Weights of a small image captioner: 9.85M parameters, decoder layers 8.
Rows from block 9 of the image encoder of a small image captioner, named by matrix and row number. Rows with one number belong to one neuron. Each number is 128 + 32 x the weight over its row's rms, rounded and kept within 0 to 255. All counts start at 0. Numbers have three digits each. After the name is the row's rms in percent of the matrix's.
After each neuron's rows are labels from the 100 images, of 14848, where the neuron reaches its highest value: "peak at" is the part of the image that holds the peak. Only what is clearly more common there than usual is listed. The data: cartoon faces.
# fc1: MLP up (encoder.blocks.9.mlp.fc1.weight, 512x128), inputs 64-127
# fc2: MLP down (encoder.blocks.9.mlp.fc2.weight, 128x512, transposed), outputs 64-127

fc1.294 101:066166142092090180115137128096166153141099079141110177111189120090102133119061204099174071190129085122134113096135124130149156125070136159216170153168135142125130073134131131164134109122044118
fc2.294 107:145170108137141181111067115147130096156093111088138097116197098139089146155172059133077099102119132121153111101145154184083173165103141174108170170100140091090115097146121146130138114162146137
peak at: top right

fc1.245 103:170163131121126173096095159098133125156163097158120201023105111132126096113108085171170134115120159149166147094086125152105154120176122138126147154095112110093128177146164194105074177085073175
fc2.245 105:063148141118129123224111147150134126154201158140149071159085135104148138168135155139114113114084135070073141162168111068152108142135161111131124171087148146203118132126191198148092128057098094
peak at: top left

fc1.106 089:139132073092111172099131144134113127135151160159170093214126143130103051125122133080151064073131104097168107157136162093138147120132091115142147132127165158171200128167159114142109134160106137
fc2.106 080:132201101059135166093167096143128115107082126143105089142114094126134201161167112091080083118103189126125127171145164142167162181167184171124119081102134086170131127169113142080104143105143095
peak at: top left

fc1.31 091:189118117151095119127095078152142124121086084158160106070127122130086096140149162103106136083120100156098129082083108139080111154157101138132043112047122119106122132151074107137168115140120199
fc2.31 090:051121150191116137186134092138139177141122120087191143080095139096149132064121124108200119126170156148144108153127143149162098118125125145103094129115107110134183122089089104073139103119142095
peak at: bottom right; middle right

fc1.430 106:147123155158163134124082135119130127101122151129145191084122165090145123200177114129193131173067107156113156182084137082082114137137065078159104148138158120135125102096127114096121145115117167
fc2.430 114:152116117152148096106135152111228117113111133130111180108106108128216135138127057117173103086126089088195157117173122147119187177155169093079174114162150137143110116082153117169054117106115157
peak at: bottom right; middle right

fc1.247 098:118146105091135155130093130226138206139112121156138191058127139107099143108091156133132132039154104124109120145106143092121124133151125130149130167102163161079207177121112124179132114131200131
fc2.247 089:155113109129120137106140152133121127064133124228138069126199153122105131112076165104084132121116089145118129133113151132105184135145104076153146155081138120117112142153167187098163109113123118
peak at: top right; top centre

fc1.19 108:135115039118129116139077139142094141163128176179122110122075127154154164155107073156130142094117099180090108143106118129131145152167090134148114169073138111106153107127102175146113135091175078
fc2.19 104:109113080151078101144075139150120118153116127066088147170078143176109159104083124082124115178165166135117083129127139127173081155113084194160140119150132154107161127125131104101156065139126140
peak at: bottom left

fc1.14 099:200132089095135118107085113148113134114154153155113131143121156148118148094071162161099185140095133137117133103143172106132087151055145146146161165145131154114175082146119099122128166125173151
fc2.14 104:086103123108130093163174172044126062149113102080136167133108129130114091155116114144123115132117211124095130150125143129158089129150137121152166099176162180107153102135117161112061124101066163
peak at: top right

fc1.246 092:118109104050128155144166124175094126130086113156088148119101144175153173083065097112160180084109105103155194176123152147147130154093138155136120122126066129122178117103109126138113137094140180
fc2.246 083:155072049104158167139106126121111126156116118194140158141125159106209084142113124087169168133137081097072127155189186130120167134197143069085123105190127106169115119117124159113075137136157126
peak at: top centre; bottom left

fc1.260 084:163160200147122089116088121108096070109082117139121135122134151076076112135198147160127142142059091144133041129174064196139137128116157080149130196079148117120136129208114122104100082118175108
fc2.260 094:121114164170148142106116138189098128105122113093144085130136138130146126125149137147171121016161113118049175133101109095225059065136101142100139206122093124112157204128150110145135144098106129
peak at: bottom left

fc1.199 109:168139171155159170116027160114179082103151119090137176124148143157135157146112124132190120121139125110167100143074088115149150095116209115102146144163114081079163205087084136111147147151154078
fc2.199 108:166153115088163134158127104175119196115146121157106104173151123125142127142130095123091156072138103171131105077108091097151109188167147119151181159040121087150143190119099098141158161112064143
peak at: top right

fc1.51 111:149178166150085167125131144126138135156123137173184170076120093165161144173105126130198120094192107067162133128119145143118088102117161134098094130119050148108137147106159144078043093148121126
fc2.51 101:148153119197105113127149216116171141162153151110152104126131111082170145161136098090084165117114217125176141104090157120114158126196133129094136087107176136147137170119135111123163088110110138
peak at: middle left

fc1.101 078:194155194159143156087090164102182129169136144121072129142086149164178144129176137104095110104088178102110143108140184133196115159113127127106172113151119155111090177143059145143126172159173101
fc2.101 086:166158175114166121132109124139149127183084158122172139127192154166101154144160085120108075138113058109172132135208067152085148104125106082198078144143160150090159085128133116140114109126114106
peak at: top left; top right

fc1.155 100:122137125112125141128119088112080106141151117118111144149133101126113118136091106106067108080080138096107122153125118101120113095159121135090112161174150172126101106072132154152133202161089148
fc2.155 110:148127163107118117117149203126159191115185080125119134094090068128134133145102159141120179111146092140095128101099139109128052166114150117122178149164099115090160147124082132143117102133086046
peak at: bottom left

fc1.63 103:157145115109143152144147087102151103091159148128184097126080217120139090150093104106117095153082093096191157105081219168092112188141161121174098116102129144133174115163090153112171128139137126
fc2.63 102:112158086121113152075150105112078136107128172146176078141121099085154096134147110153150159130117162091173128107043095121137187097080134134105087102117121100150142093093073136178134092117081178
peak at: bottom right

fc1.201 104:148126129101126139163150110164150094136126088140130095149140172088110057133121167126127134147115216104143113116132081161066077103107097104123089091106102112137137103164123117053102141139145123
fc2.201 097:147139151149073097155061152140129108125207114096102132073175128133157160076125124163175118161147075142107110119091149148149104142093142138132204158145113102109161107148120137114105132140084069
peak at: middle right

fc1.135 105:161089094112097049157142129155138152119118124164092153119147138169087068149134168102118169078103193093157123158166186086083132165160124175095085118167088159140125172106090170137113083158168100
fc2.135 105:199148127096156078157138146151106099122071163165091190135146113175133136098096127131101226117125117114106138116180165107101086170056118163096153143117148143154058110162143137145188138149160132
peak at: top centre; top left

fc1.466 115:123111161106138138141157134100137084119161100124104162154120118114110160178118128157132193146081162146160109129184080083137132175149118111122115150129120181095162125130126117078140196142106130
fc2.466 111:142109106143125144162204157137142080096113098122127147146158136137088063116181117151145196112120166130134109124122152120128127127113140108156165097127137139103156117059103071063143127162119073
peak at: middle left

fc1.493 107:184114144147190141107143120187083072116158164098167146144105115150141123148129202102125094096160112142154086104162212134164138109206142170127157086088170146141151150126171112141192078174127131
fc2.493 107:115158082091074112129138119083115083097110212082087122149128092118135119163169108089140062136140124145109118180154107076081129130105135093144146129164156120209089103110176112046198144150099138
peak at: middle left

fc1.412 100:209116096194126102162113133088112093074182116135161108103126078167119115042104088101112141113097094159128110146154190146161141125167097102090139168136197116130140148108124129087157098118125155
fc2.412 108:095138125085139112094162185207127164121144109151091158112074139172115112166135068152165138117082126128078111213116175134122132114144150144102168106109146157096187070157098113142078153148142097
peak at: top centre

fc1.89 106:139221074108152094093119121106120185112150121150117170120121147164106091115074114104096154179168132057074104128130136124096101151170120110148119117144135113097109151126120107203105125159122148
fc2.89 100:117099156124079195133147161151045153134168088135078099073105169091120138141121119124120117080096148120150116102055139099102100118157183135149063104148143071121100095126105119152046191111098153
peak at: middle left; top centre

fc1.465 089:145161151161135147140129130148135086125141160159135120172117164066069156123138157139111096115134075148133093115102103172132120123191182147097167151149126046106059158127127130174098109105155129
fc2.465 089:160150189151094121125135137129219145084141165100150097118137084138079132160120111153165179144127188141072092095152140153118151146127111134100182135101179152173129180107122107114112129155132132
peak at: top left; top centre

fc1.255 098:171153052159132138175154154122069088091134085169070085135091125176166131090118136167075130086138129192102149136161143213132134149142112141109071227163163141100139111153120157149107103157115151
fc2.255 093:119123089165172135113110151095135156065169141125090100133170090112158113203103150132143085137114157110108202146150152154129159163113180142162112133159097117105132133124120124092043172122111080
peak at: bottom left; middle left

fc1.139 097:178106112082124132143090112131125163130207163148142149133201149149041077142117103141139140055065116132178183151142114188144140122113179139077064138150094129089089113153150149155131159062117121
fc2.139 098:079132137127093119122163150137110197156118098180137142113090140109122140123166189111120143182121118148112144155094089111128121185158068057149127113110103096121074165108108146085106146157099083
peak at: top right; top centre

fc1.436 090:130153130129124136128154081159131075078119080104117087143115171157128087145120061146124180114105091106124215144147125149157147106159159143110154096166131148135210064121116111090130129146154200
fc2.436 093:108130149114102078152123131175149141113155092098082139104116098107124174131142127096188118086148087154101088136148132134148168137104115110083091120130072153159136084136158117188126179119111090
peak at: top centre

fc1.210 102:135148106147223130083042116116090117128148141208135112108070120102089115107195097129089137104104116126159178156069151122114134118096133132161143135082106149074119150099090124139149137133187117
fc2.210 096:093095111152140109074133137123130100165108130188109161164121086117113075085166140176097109144093136066168134127149097154132139084102140105168069116159112188175135133154152166157155097146123082
peak at: top centre

fc1.238 095:152105139102088127118115176098144060133179149157143117097144183170072132114152145069186133142134136118202094104157173152128130131179159165168121133107137136130211114194121144095116108139111131
fc2.238 101:131164096089134195132131153200158166111007148124131065150147126098107157117091138136159097147137148109089138168086197132096065096114180157132117132160155133148087134142092116138126103104090119
peak at: bottom right

fc1.82 102:153166131178144107144062182127120119127118134138090154095150105116109072090121218213134111075088108149088147154070067173102184146135154115142140193039090130096120090143116138102134130080108069
fc2.82 099:104153116133066164118110112133094193118118116091128103122137141096093115162096166113128132165133059124122124043102187088144149084178102136154128210096141081071172119126079116100122147102069130
peak at: bottom centre

fc1.22 108:110099119149139166143043121125132176144110130067098096131129108182105125128175139123159115121119098124194143182089136137124100146094122062129162193103079087116069156124097141073157178087114105
fc2.22 099:134137126057091104117056024090175096108090096184132131110135114148135103109117155116136147086099115126129115182147127127144061085200086139132140155125129090113069079097118166155148116106157122
peak at: top right

fc1.380 088:161153115158148138139143130155144093131136145138127096137138157153158132169164078064099154126099118113148116139096113176186135157175135026119157147097158124108170112147180098086131105171136116
fc2.380 088:138169122165113162129114129088194166089103154123071143158149113122110173164098125141119201127063152074083107118121157108153112109155134171140070150126076111150099123214127124108149133156138082
peak at: top left

fc1.297 103:175080123127114092190135091159089156134104112164165148101085124128180104100108164125114165173155141155106107161148152170162120138182157189118105166153193177126136140136144113132120112093146123
fc2.297 097:121141119130181089086111140124112168119113049180118185156095153096159161109121137100150135042130114088079120109090102089090078102190156059121135135179075131144087122120142122164065070183127092
peak at: middle left

fc1.236 100:143124105118159160116175115156137125148139152085098168109089201116105125192168139093171104122125108131135160133070132120122101131129013075175153113092156141148097087117153156052105142121136143
fc2.236 110:177165168144059102125169151132221130137106133125104171151126072139192124118102118113125115111159085135165091139164140183152187125138142171117170095111095140112106146191131092163088117172083105
peak at: bottom right; middle right

fc1.354 099:149111115128086135130094143138032127106177111111185133149132160084093130158109154105101168094154099164146121103162185149071077143111140196089151162078104157122153171075158158153129110134094169
fc2.354 101:091169080113091139086134087116127112138093160146086077124134122128141151161133190125135104123148165157088097113177107116165116063157098083169148142121180143151138093104117150156149095145121132
peak at: middle left

fc1.257 117:126100166110140141116167104148161141103145104136129128095176132154077070147095113093129178099140091133173144148158135123134051148156086168104142151134081160090167196110105124096114112109179100
fc2.257 123:134188154149142123153156131098077118120147120208135084105135161143143207181117094099197163073146136131107082149129105100136121085157137086183142181147138099153107095103129152112132165129113130
peak at: top centre

fc1.417 089:161099147170132152178119111119116151089094065178151120122126111097112164151160147118066134148149133137101129158123175166099049180096100117171099167084136113066148163112142141096115111065119107
fc2.417 089:124132154130125169111160119092146117141098179177120093152098169111059117144113164105158145108175085063134087097124128126106053073095131130155103135084112106112145164082223060093117142092062094
peak at: top right

fc1.308 100:121149124095116138156189056145113149133172171114105050138153139129143134192140067156124148132152155051133171120147146077153115104145120124129134169132099137125146182091132107116181089171069137
fc2.308 082:168102159107167141161050116121123175183088162101173150164082102106175113117141110171085145077163182143154171143129179083108152083137114195112153136164127151118133121138174067105065150118161164
peak at: bottom left; middle left

fc1.175 116:152098177138149156090157081159177172136085117113119170120106177100149083088157171166165137111109123137164140063099103111130089170141121122071139169134152124128176112129115124158138146152106140
fc2.175 106:126096084086173129155139132048099111140094123143187157109131119118098210151160095128112123159143181134137119143129124084070064088176115125135107122106080142136156192100102083136158078173210138
peak at: bottom right; middle right

fc1.123 105:070140169116089144086083169183174073142096090119110121134098152055109065156165140187130140047123152126113104114100180173046140156131142194116151096194106129105155136082227124144154124115106129
fc2.123 101:206141142045092136112115077157108155147153136161123156057115171121154109106121111080151114132136174170117159107119085108083105109129074144126128150101119164164146115131136122110110127066132093
peak at: bottom right; middle right

fc1.92 104:084142100129139079132102145209110149086141140138104154148107168126115098116047162127186129155116124124139130137167073177145101155141124176054173126154137077131135122129109096169179183131129112
fc2.92 103:103134130064088103082143078135210157098148129168140100128102119193144103095142111139113098179114155115062111144105159102202140094138112120120159181158073085098085125086106118178111127072121092
peak at: middle left; middle right

fc1.131 096:174154185145171148157049093121110139129115125107165144154140111178121087191110130149201123085070119125107091168157141089123094176155177094103091155137080105123113178107155102153067109142142076
fc2.131 112:111059151183141134114107150104091101133098139094097134158135097179086166128202152057132114170087132118108111126121145128156117110103138171139128188159144136129153144109147111103165084163087132
peak at: middle left; top left

fc1.57 113:122161062095110144143143082078153145073120127127132188100078125161165188132134161105160065094119103194125079143122100111114133088112112140115095143150126151100095110161146121072090104094168141
fc2.57 113:148118096130139163191159143181100084139190105089080147139089153112163125141101147084155052112158148171152082166134144170155126167126137128153150167174139091169085127154137114079130149097133125
peak at: middle left

fc1.433 103:170102164138141135154044138089149100097151131151157116108118151117145136088088108127201140099186128106094127152121139102154129117104092172111141129122101087139141098089041119173135100129135172
fc2.433 100:090167146119129154144114115158110095163149107135172110161131138150085071112198123154080074187156110146123139211114176098145077140163123097121153155117125099144144047129085150115126149139123160
peak at: top right; top centre

fc1.225 097:142079113176118113147145164143117138100094158140108132133149108120096090171120074140128056077131116108086085085108167131119140108151112190143147145146102098096142128190111159121089199143085055
fc2.225 100:123151084136142132078131101105151149120173135123110148132154126113148094151148185152111093132167071095110165134096142125074073167125186094102147091099151145112119151116059107120072167128159047
peak at: top left

fc1.290 103:122162082120096167121128134044169131143093131164101128193167149173124130164110104134185091158138107144090141159095096138102105124107191165113131122198132151113063168091151122129140085137036143
fc2.290 105:180165122160070120145113138178165108153148137111141150084102181142114138110127114138185113148132112123146138034112211163096065168080154129161157175133127041112147113184181161125151187095174139
peak at: top right

fc1.310 081:133184145105119151163123180207111108123123138193169167171143161175167117196034119116187166092143163191092144120166115155135144128058152135165126135071140105131088131131172124155134093134141076
fc2.310 088:112158080159121126130190064089169148096151108126120142152132116138132111147167109161104103129134086105083123145057114099156150126142118124143177178126194107117150141169180088049151143152161191
peak at: top right

fc1.88 105:183148193115147151082105135057093120145131136110140200126124117152109103120114165112107113128149121094063164145114129147214196086106112158104143103153093160100083146138096152169157122146163129
fc2.88 101:103158200108070108123166131120134120081147091130116149089186155171122141134131139183133122078105082106102184195103132133084086118105173129170158074105148157072088084133058190097110093154121148
peak at: bottom left

fc1.61 110:121145163129140088181142120043086148140134143148071134130173132177102113126159119092187131144125109102170045157145100198085189058075177065128170167077173094128150110169152105166154126115124168
fc2.61 104:151096113129156088180131079170120116124086150124133141123096096109100167084129105167085172112104117075134133079127138124105126134123091173133111155074133132165170144119180087137102188100143146
peak at: bottom left

fc1.52 092:102148089098110154065136172132142124115122163095146166144207115145093160146155138088130155058136162098132096135074107048123122176135093133144132082162112148121166142089179115156131154131123086
fc2.52 093:121155112109158137136160114095122183144117143112179164146079187069156149182097154118137169209132066070156076079109148102203130166131086149164090101104116109139082168138080117100135119176162100
peak at: bottom left; top right

fc1.263 096:134114156162147063124099136104140150104079132130143172119067168164097139127173154120116066153144118101154141061124160115114097108124144157118136196103156127134125096099089112080105141122146192
fc2.263 097:132094145157109095169120118126118078122164135201146159136136114068088149108060092139136133138112108136180120113148147122078192135128176072135086192095063142138128160135120129116183149165137150
peak at: bottom right

fc1.240 106:144119139118119139109127176141139080106127162173107173119080154168120207184103123081114163183144157112178135125171130135078096168111124093121141109219127133178118139160205092125121097181108100
fc2.240 110:083168131084100106130143080155110132118118163071089096108170120072121113162121103164092143138132103153151139081168153142091118142106194168135165156149179110030087158124135140150106156172102179
peak at: top right; top centre

fc1.324 099:141112085161128082108070145135091184096094150121088110107127161156182091096130154072114075128116112150117098170113114116161133092145096130141207135140117130111106150219115154145149119056125163
fc2.324 100:144135158165185088082132081126097141060119115125139181132130152133136135136063122125090109167126166107174148063132176130135142124173095149110200118097130147144074098099131113126082164097119157
peak at: bottom left

fc1.293 100:143096162122123121148161124158160102095142151164109078211113115201125087103107130152124143218177088093109128127157135075159116172045101133115064152102138117131164161114126122132141110156145097
fc2.293 090:101074175188153126095126126129127153136167097169095091140114170109175091064141113068067122129161165079121118159100134133179109165123070085131083108144120107129134104146137121124128138103094160
peak at: middle right; top right

fc1.471 079:153175139137141111183116117102091178114114109172177171119108210057117105137127088076095141136148138167120114124125099119108108157144121118139130097082067126118135059097142150139122160093154124
fc2.471 078:137166120158141144133128176099107146163098105129194088123193120132065141147126197087153177089122145133115132120112138066077091135167062153135119135101098113130097066097126096191125089137144064
peak at: middle left

fc1.304 096:143202105190139127133116104059080118204140188158113110013157151138110166140150116091147112093088109112113134133119066133121151125105149141082129175124124082112121086166137077175085127122158204
fc2.304 095:095170138131109161143171114171110153151114215118151120133156143142124169126160171136110183059110138083171116163145150129097108129118125152086128165134120097111077108137170161098131135128182129
peak at: bottom left; middle left

fc1.67 109:152092089141200119143138120131139150104074178103183108175128116103096112165124090163132169116137136115143073121133127145126138129107166062109142164131174120123148148080144092140143087083138065
fc2.67 112:080073141125070172183150131100095152185118104205116185105111115120136094120149107166164140094094117111106147130022116182080084121155119168202121168132122156114135167155073093194128104114164131
peak at: bottom left

fc1.432 101:123130178126141161132150192130167085124180108139094129119202167151110151172136136114165152224125168147144066160123118127165096232185156147104139130195167104104153091130130147128106113149115138
fc2.432 108:169151174108094173100137052106174079137124146101108130159148107145112130127073138093089094103156051165157141150152152139069154099148171164159128111171157123194107152105121156132161141129125149
peak at: top left

fc1.469 106:069148182077121134097128132117150160168045148138123123095092149056141141100138178118227118137127102103099157125125140125152066121115116105102129179134100121103134143117109142104092114120061091
fc2.469 093:123136119163089118093153136094159075151091143062122135143114149112149210159132097125108133166153138104180114115149084128081085134110162094088130183088123141168164165111136157144137103152184133
peak at: top right

fc1.296 101:150110148068136124095105132126197092175119149117066082163186101106108132187050166102140096094201061164122133132205180152077154118043125083105182165142117140116083153133138087145149084137105125
fc2.296 114:143122081183083127114094058101108169103095124089091191153071093114139061134126148163187113127153159107155163112104101174109177138103151158119123125179147098111183091133123110126107112109140129
peak at: top right

fc1.488 086:141170117107136143105183152133065155138112171180071135058121126158138093119131159145131084082128116096131130140133159077091120093164145192085102178095105112130096109184119104139095099114174160
fc2.488 090:133146161122108167092130103134084090090160208122132129146113133101135137128121141094147177069090131092173083123139101180130129163119128104140094148112163139152141113107097100113110133080056095
peak at: bottom left

fc1.125 093:095178122147092129155140174089108147137131128164130142140151102126205181135196121100176107128122069100147132111085138136110160109121052154161147125150154112104074104137120169162113095104108186
fc2.125 097:125157187130132147105054088180148126071142109124159106147122161132160172180141185097165121155102108122158095122103145158138085127100169098116121148128145127209059107103133160124134134126183126
peak at: top left; middle left

fc1.71 112:131100092097069167111168158177096110153094096102058103115107135165169173151123087122196144097077088147142099129122129106142138104110141130155109121116083158162120078165129158127162156099173113
fc2.71 105:162174152168192173091097129130108191135126099137158176097167191129140086116136119161139094141136113132179176135106124126118082134123083161135070086174182125114140137143186157098115125107144111
peak at: centre; bottom left

fc1.298 105:117118119117165106081134143118104103091136137110113124140149219151155108152113126100150156159109098131119166103162158132115088079107091165215064111120194173127132127149167130104198115125145135
fc2.298 107:119148058099163180095119126093160053119160138098101143109124206141133117114132104114158140148112112078146091140158131105117125166051127168133154165162147111105179119096109122100152119140098109
peak at: bottom right

fc1.411 088:037141147117160092098180188164080133136093117148141105099157210189094099148140163124190172149122118117169122156117120135122169125139144152091114173137158119131119127164150192145149155156103169
fc2.411 101:097144134095099138111091146123177177138113163096135097136111133143095161139143102080143088113148088147066131119108145096191093149173147180198108174148129181095096120107163168107111168158095114
peak at: bottom left; top centre

fc1.368 104:133105174142115136086101146144119147142154078183094097144104120122053094130119125140087156088176156087141140124110144124108099085131147109100128131099105159102117167109109065182076154084160137
fc2.368 100:096147151126136140125115146114141141187106144121088135074079196073124081142134112174094158112168138163148139151088150154115062158140149145113099115155154159187134130108189100158054144078183174
peak at: top left

fc1.275 100:160144150137132139091073090140065105124160174163187127175133117142094160078091120119066159169072148114130098160134163133151134120162111140035205116123087161109111115129095132174155140103121136
fc2.275 096:125110090114108083119195141044150182145184209166085133123078141157167118152129129104107042127113082110141118127133189106117130106169131092058134150115114134105159128084089162146114122135117118
peak at: bottom left

fc1.256 083:180130064118108126129208130142158151141111125148143044138165099115167109118108152112135088140180104070151156114092146124142123097121118159177139098061133150106113121147192072072134128187220104
fc2.256 093:115154065139111118136084157111160124164152161080072162098126114150117128090105112124196114096128114099098156152122105171091165197141157108170127144133154141164100103128124172082141099091163074
peak at: middle right

fc1.397 102:162169118131128124152172152134132195123170119103077108078131090170081091126089145084127180145110089163142165142166132139133144141147175186166126136124079134116174097113165129148172140147129091
fc2.397 104:098180132128159084119124118104137112158158063118090079155181102179104164143138080069136123112144129144109187131077077123157112127110148093104112147092170115171097084094111146142169115144140164
peak at: middle left

fc1.270 083:162146077121088139086157188118088099115101127158099106162165171148149126126110153132146115100147118208150093141217145143164165180155130121137111138117120080157171142133144122120134153176139150
fc2.270 088:094148083155082084192118161140121118081142130180081110073184152203104115148143126154150177177090198154181171151112080185144128104073102132141091066127134125129160197071124122080084103107178156
peak at: top left; top centre

fc1.226 097:158160122125152103152097126080077120167110113127137093167082131146064107169098140135147168143169093094101184136146065118137121099128146182212093123121110122124128131173139123087176066100230128
fc2.226 096:158111139106130120145114101110105064149132108118166064102140061151117129109168153106160160141188142133050164118204147156124142125115147125156144151113128201182125130136155149134138169135169172
peak at: middle left

fc1.171 113:116132079123049127123113142126202083122121100164129098139122156137136161155135195134062142095131129108135157141178185167168167154153151112146094139182063138088109128130096161091125144123128082
fc2.171 109:131051079114181160091140072149128063125136106128175126124183172138113075112098151117172118117103087099140139145133161136192114125153090145160086222138144123135175132141114139089122122124123070
peak at: bottom right

fc1.485 093:180170094105109112159142134041091165113142115142075125110116135126128124105113173100127147130101095110191158099108074114139186138173122200176098074141069095098138116198121167135087056161107120
fc2.485 093:091097111113139147151112115184122114095144149134115178158104132173117191110187108175147153144162140126159125121136094117103121090058123113174127163121193152194226170130141082124095094090111170
peak at: top left

fc1.503 101:122142121119100137148101099118123105120104133130154143176174123140142076102139122101176157136184122175147176168108090144063127124159148130201182108089139147133164140135144131086090126098123104
fc2.503 106:132106119104075122144053157172137136167160185090126134120095087130124117084106109153151150138153183114086138143162080126145122143098170095148111143123091053159109134172110056128099104135092167
peak at: top left